From a checkpoint of a small contrastive image-text model: encoder layers 12.
Rows from block 5 of the image encoder of a small contrastive image-text model, named by matrix and row number. Rows with one number within an expert belong to one neuron, the router's apart. Each number is 200 + 30 x the weight over its row's rms, rounded and kept within 0 to 999. All counts start at 0.
Before each expert's rows are labels from the 100 images, of 14848, where the router gives the expert most weight on average: "peak at" is the part of the image that holds the peak. Only what is clearly more common there than usual is listed. The data: simulated stained blood smears.
# router: router (encoder.blocks.5.mlp.router.weight, 32x192, trained with AdamW), inputs 0-191
# gate: expert gate (encoder.blocks.5.mlp.gate, 32x96x192), inputs 0-191
# up: expert up (encoder.blocks.5.mlp.up, 32x96x192), inputs 0-191
# down: expert down (encoder.blocks.5.mlp.down, 32x192x96, transposed), outputs 0-191

# expert 12
peak at: centre
router.12,215,227,219,191,204,172,206,227,219,192,217,232,188,178,237,187,146,207,167,145,204,256,173,201,165,185,217,213,175,236,201,178,256,195,185,224,188,179,228,166,250,222,151,240,251,178,155,225,167,186,204,188,248,183,179,194,212,208,239,208,190,164,225,212,220,195,223,215,195,163,175,238,185,142,223,206,180,176,207,239,215,167,157,204,238,161,197,149,128,207,201,206,189,189,189,152,244,190,224,176,255,176,157,181,172,241,222,209,167,234,212,182,224,148,195,254,180,179,240,188,225,264,193,259,245,209,167,181,203,164,132,205,200,199,220,209,247,161,222,220,155,153,219,232,179,193,190,204,203,238,248,235,245,168,244,192,196,179,186,204,175,185,148,219,162,228,177,220,166,191,197,210,230,246,193,214,154,262,172,205,205,138,151,181,213,178,142,213,201,222,224,169
gate.7,186,170,206,215,232,248,175,171,211,159,244,204,225,204,187,255,202,196,228,242,205,172,233,191,233,217,147,158,200,188,212,239,216,201,216,221,246,226,201,262,191,155,255,159,178,204,200,196,258,180,181,237,173,234,223,215,221,230,243,220,229,231,171,207,160,248,204,243,217,227,210,251,191,241,161,157,237,229,191,166,217,253,253,224,190,245,217,245,206,194,154,208,211,207,181,228,219,236,208,208,161,230,231,248,228,152,223,154,204,202,173,201,189,226,138,140,210,204,158,220,188,161,164,130,156,199,234,219,194,167,222,219,175,164,199,226,173,223,201,205,216,173,229,173,187,255,196,165,176,213,167,180,179,178,195,170,273,217,246,169,211,226,226,151,174,195,218,161,238,201,232,176,151,187,202,213,183,179,205,230,151,190,222,183,151,212,183,220,159,182,214,226
up.7,204,150,167,262,221,233,200,188,228,193,230,211,241,173,158,217,227,160,224,222,238,170,230,218,227,213,166,164,224,188,193,239,166,221,202,175,242,156,183,225,190,160,233,183,173,243,256,147,213,147,196,213,191,202,213,240,207,181,172,167,240,241,178,178,148,210,210,211,179,234,186,235,219,227,132,177,200,198,226,183,206,236,235,229,176,229,213,215,229,222,176,176,250,249,223,254,259,236,227,212,166,196,192,254,202,154,259,170,218,212,235,177,206,240,187,174,213,228,168,228,185,179,180,160,184,197,223,199,212,208,252,249,200,186,168,212,164,253,171,176,215,189,254,183,222,225,170,185,190,205,187,159,179,227,165,167,257,221,224,176,214,169,185,185,173,184,221,180,224,166,269,177,171,177,205,177,241,147,211,198,171,231,222,214,165,248,207,170,150,190,250,228
down.7,168,248,229,217,184,178,194,226,211,238,163,170,153,186,229,161,231,199,205,140,213,211,219,227,189,194,230,226,237,234,180,166,203,169,199,238,189,225,186,181,224,226,157,238,238,142,201,195,226,234,213,213,185,152,241,146,196,246,215,205,210,161,258,226,235,127,194,224,215,181,203,190,206,157,245,200,244,192,155,254,263,125,205,196,211,197,196,165,221,146,237,209,176,191,166,169,234,167,189,193,222,208,199,240,195,229,203,249,185,140,175,136,217,193,206,223,233,220,169,183,228,207,213,227,208,193,201,162,174,180,183,167,177,193,206,180,220,153,243,177,194,200,163,269,211,211,215,182,256,184,188,239,225,192,216,234,163,194,173,191,168,174,162,175,169,241,164,209,180,201,177,151,217,172,166,183,164,270,166,156,189,193,202,195,198,239,195,200,170,185,212,131

# expert 20
peak at: bottom right
router.20,232,196,192,211,199,236,215,215,196,207,187,172,206,235,241,220,192,149,218,200,226,256,203,229,190,173,188,171,197,172,211,199,167,260,193,161,231,214,183,211,234,214,147,181,177,220,180,215,188,258,171,213,253,207,211,165,166,218,172,148,218,188,193,145,249,171,152,173,194,176,211,190,209,162,197,188,197,218,207,124,187,209,199,199,176,161,231,197,153,147,271,212,216,188,171,244,223,159,208,234,249,180,234,177,141,181,205,206,236,151,174,261,206,161,181,190,149,251,188,205,226,155,192,202,192,180,160,207,197,268,238,179,233,169,216,228,182,176,182,217,185,237,186,163,204,142,189,191,224,177,212,205,234,193,173,167,248,205,238,188,238,222,170,198,237,146,176,276,219,230,237,135,258,195,169,184,209,194,195,158,205,185,163,165,162,184,199,205,160,188,196,169
gate.5,199,177,187,166,167,165,190,158,186,206,213,252,167,232,169,186,211,192,158,242,174,175,247,182,187,234,233,215,200,185,195,218,210,151,250,208,186,138,234,229,165,203,211,223,224,191,200,198,205,243,227,203,237,159,212,174,251,173,216,225,160,225,258,192,209,245,243,182,238,165,167,202,189,213,176,228,201,203,168,248,195,141,167,193,246,211,185,233,170,232,220,161,180,211,215,159,200,237,195,221,142,145,195,226,238,212,226,185,193,209,245,159,232,183,243,199,264,164,220,189,228,210,220,210,166,182,274,212,192,202,218,217,180,211,169,194,220,209,197,222,159,187,213,211,198,255,242,206,146,202,229,224,210,191,214,277,143,156,132,209,171,180,225,219,195,189,155,199,231,173,169,243,175,234,213,165,227,198,175,226,218,222,189,199,236,160,198,147,225,264,174,252
up.5,151,197,219,203,193,217,164,186,170,241,198,203,248,229,164,185,243,182,207,240,180,182,219,179,186,203,185,224,189,212,184,224,228,181,181,194,171,172,222,242,210,171,254,222,248,181,244,244,253,203,264,232,222,192,210,227,212,213,211,246,188,228,195,170,175,205,231,155,200,212,154,271,197,243,253,220,250,235,182,244,215,151,249,190,254,207,166,232,170,229,187,202,158,218,178,192,246,235,183,229,168,174,228,232,144,217,211,177,215,204,210,168,206,166,209,178,214,230,183,158,210,209,213,258,144,229,181,246,243,189,145,258,177,227,190,216,201,231,219,171,186,176,198,225,188,204,255,193,175,249,237,235,173,185,233,240,173,167,190,196,152,179,227,232,138,162,215,203,195,212,164,204,177,223,227,207,251,176,184,236,172,203,279,244,158,184,176,192,200,195,177,214
down.5,188,192,159,194,209,213,174,245,218,163,208,177,196,236,150,210,163,225,228,263,181,231,216,188,249,215,200,203,207,165,220,216,202,199,207,193,167,164,221,261,175,145,204,220,160,221,217,195,258,255,206,210,158,191,192,190,189,230,214,220,179,196,237,185,261,197,236,159,202,251,166,209,212,185,224,192,217,188,226,168,181,227,225,224,219,141,216,252,213,200,159,248,163,255,217,213,223,140,221,204,249,185,191,173,212,242,142,161,138,250,187,217,195,179,192,235,242,215,199,188,202,153,192,169,252,207,218,214,210,238,243,180,171,129,198,174,178,255,240,177,130,187,264,206,186,189,229,183,214,189,208,178,184,165,181,215,243,213,231,203,211,202,225,163,223,151,179,187,234,211,235,185,219,233,198,201,246,246,196,159,200,135,239,225,188,168,221,232,180,168,170,186

# expert 26
peak at: top left
router.26,203,151,181,226,206,210,217,134,185,177,163,211,189,234,231,237,195,235,175,225,199,159,251,173,206,241,239,210,170,165,209,226,196,197,206,226,188,179,234,180,148,164,217,178,144,168,172,184,193,216,217,176,179,234,206,193,213,176,183,273,169,134,206,225,203,236,232,257,248,197,224,161,166,231,172,206,174,235,198,196,136,169,157,182,235,178,179,251,226,223,177,229,210,215,181,216,171,213,185,175,165,244,170,196,210,168,237,188,216,213,198,218,184,190,192,181,267,205,186,212,156,223,252,215,181,221,203,260,216,179,249,167,215,221,183,139,222,230,157,207,198,223,148,224,206,240,225,213,216,148,168,139,195,237,184,225,191,150,151,188,164,197,218,195,194,229,219,168,178,207,191,261,168,199,237,206,255,168,172,235,195,174,184,208,244,188,240,174,205,277,196,218
gate.0,152,198,202,187,238,175,252,235,183,164,220,220,160,174,224,209,264,177,152,154,210,204,226,160,205,165,141,156,213,196,209,224,233,156,147,173,189,268,234,229,161,227,164,182,207,157,188,231,242,144,214,247,209,182,225,214,222,202,212,195,155,175,156,160,216,179,203,180,182,289,227,193,236,170,186,271,140,172,222,221,220,195,193,201,197,213,211,205,173,250,142,209,159,259,163,182,165,182,222,218,204,207,184,185,219,168,190,177,231,188,204,189,218,233,165,184,211,176,227,180,238,210,213,189,190,211,197,202,204,217,168,201,211,224,196,235,177,217,148,167,210,184,172,192,183,224,195,207,199,194,187,209,218,169,220,177,253,231,217,235,149,212,198,151,167,100,210,189,204,162,234,246,233,227,210,212,237,184,191,188,227,152,172,189,234,167,163,194,172,146,211,202
up.0,155,165,132,174,238,222,235,210,227,175,177,189,183,175,214,268,243,163,179,169,188,203,246,215,192,195,193,153,233,183,212,176,179,156,209,177,190,249,192,214,162,234,209,154,183,193,198,138,200,194,176,205,175,188,257,220,221,204,191,213,133,186,178,238,209,218,185,188,211,224,184,163,204,105,177,239,176,190,217,230,216,171,226,195,168,203,208,215,175,195,182,251,219,212,140,233,169,251,250,175,174,195,206,186,230,212,149,176,271,150,198,191,204,238,168,174,224,149,200,156,261,211,172,137,169,189,224,222,184,207,256,197,247,225,185,231,220,223,184,151,176,225,237,190,213,253,206,213,154,185,190,158,210,215,226,240,243,213,235,169,222,159,236,166,202,137,169,174,228,189,201,219,173,235,209,225,222,181,197,174,237,205,190,215,205,208,183,233,212,202,165,199
down.0,214,248,226,241,213,185,128,229,201,261,229,214,148,182,154,224,219,189,229,150,201,202,137,222,242,207,186,250,174,205,217,207,183,202,195,164,164,181,201,213,218,187,204,183,177,170,223,195,124,181,214,187,185,196,212,160,216,197,167,187,160,179,179,201,186,237,190,170,204,238,167,216,200,186,246,190,235,215,185,235,225,206,179,234,170,146,161,167,187,227,181,153,163,242,211,204,169,194,207,172,212,138,198,175,248,238,196,231,172,199,164,172,264,167,216,215,162,200,182,133,234,163,250,212,143,208,198,223,259,159,157,198,195,183,243,221,214,205,201,195,220,225,203,155,203,163,190,171,192,237,212,182,277,222,216,176,163,185,173,238,215,228,189,228,180,178,176,215,204,191,167,175,221,212,211,174,211,175,298,241,172,194,214,246,211,209,248,174,206,215,177,256

# expert 2
peak at: top left
router.2,201,158,211,224,192,216,235,145,212,168,213,230,213,217,230,216,241,191,215,223,199,176,235,162,190,218,248,170,187,143,221,223,161,192,202,229,214,162,211,191,154,190,255,184,127,183,139,182,220,227,172,162,205,224,248,200,227,187,189,237,144,181,212,176,191,242,225,271,247,164,203,163,187,212,163,196,216,223,175,163,207,223,206,177,201,239,190,218,249,267,189,202,200,202,194,198,173,231,179,164,130,219,206,216,207,169,195,219,224,245,204,198,194,217,229,185,243,191,197,209,157,224,259,185,178,193,221,279,202,171,214,174,240,237,188,144,222,222,160,221,207,217,168,254,212,219,170,217,192,131,215,152,162,225,249,191,158,147,145,205,190,212,211,177,178,250,212,172,168,222,183,228,183,194,217,225,240,171,188,230,203,207,191,238,213,186,249,220,208,232,216,265
gate.7,192,199,203,202,197,206,241,176,218,259,214,203,186,195,173,261,198,202,231,217,176,205,151,234,212,257,190,207,174,247,170,216,201,244,228,183,193,181,218,139,190,218,198,181,136,213,211,188,220,192,206,188,228,204,203,224,190,207,163,219,201,237,231,202,206,137,204,201,175,183,201,260,215,178,210,158,251,153,239,205,223,209,194,127,199,220,220,195,185,186,273,206,222,211,194,175,204,153,203,170,246,204,176,148,170,184,236,169,186,201,235,210,198,177,209,249,186,244,169,227,187,181,149,172,228,192,181,128,219,217,189,248,163,202,202,144,168,131,229,217,228,224,214,179,214,181,162,239,208,232,221,269,224,205,222,264,198,174,189,253,199,175,217,281,186,212,188,242,240,190,168,128,229,168,209,172,202,221,188,201,260,190,203,208,179,228,147,187,180,238,197,157
up.7,241,238,243,210,177,230,266,220,166,190,154,215,197,228,188,154,171,209,208,220,220,232,211,226,190,164,197,234,258,183,239,158,138,227,193,206,149,226,176,176,184,159,149,180,217,228,230,204,161,230,244,197,243,177,193,251,171,196,179,222,149,156,212,187,182,207,253,205,208,245,184,208,252,149,230,220,266,185,199,197,201,220,233,177,180,211,229,194,198,155,220,172,179,145,191,192,202,233,197,229,229,183,215,190,199,254,209,197,186,232,152,229,199,199,215,191,198,182,191,214,178,155,172,196,238,251,207,210,239,205,197,218,170,137,188,214,209,229,213,189,169,229,162,202,232,233,203,167,308,191,190,209,205,272,245,149,198,224,225,254,173,195,148,184,225,200,193,201,220,239,196,168,237,207,212,196,193,257,219,189,223,165,215,208,205,253,234,140,206,214,189,211
down.7,206,146,245,171,197,225,222,231,170,169,203,188,215,218,211,232,194,221,180,186,222,182,225,168,250,169,190,237,228,220,199,167,218,167,128,173,169,272,225,217,176,157,175,243,204,210,175,214,208,174,182,204,254,158,147,171,180,171,198,219,125,155,199,230,256,233,198,184,232,214,174,195,239,201,147,224,166,227,221,212,220,212,223,165,244,153,236,191,176,212,182,202,167,242,175,220,248,223,186,208,193,177,251,250,212,239,181,239,239,236,166,238,207,236,225,185,208,157,225,214,241,137,190,238,199,265,184,215,227,179,217,219,210,226,183,203,215,194,174,189,168,183,180,176,192,167,173,215,169,211,171,169,227,225,269,166,255,228,188,215,198,226,165,188,164,177,151,166,227,200,222,233,179,227,190,155,252,181,212,270,194,192,173,209,216,196,225,207,191,140,184,196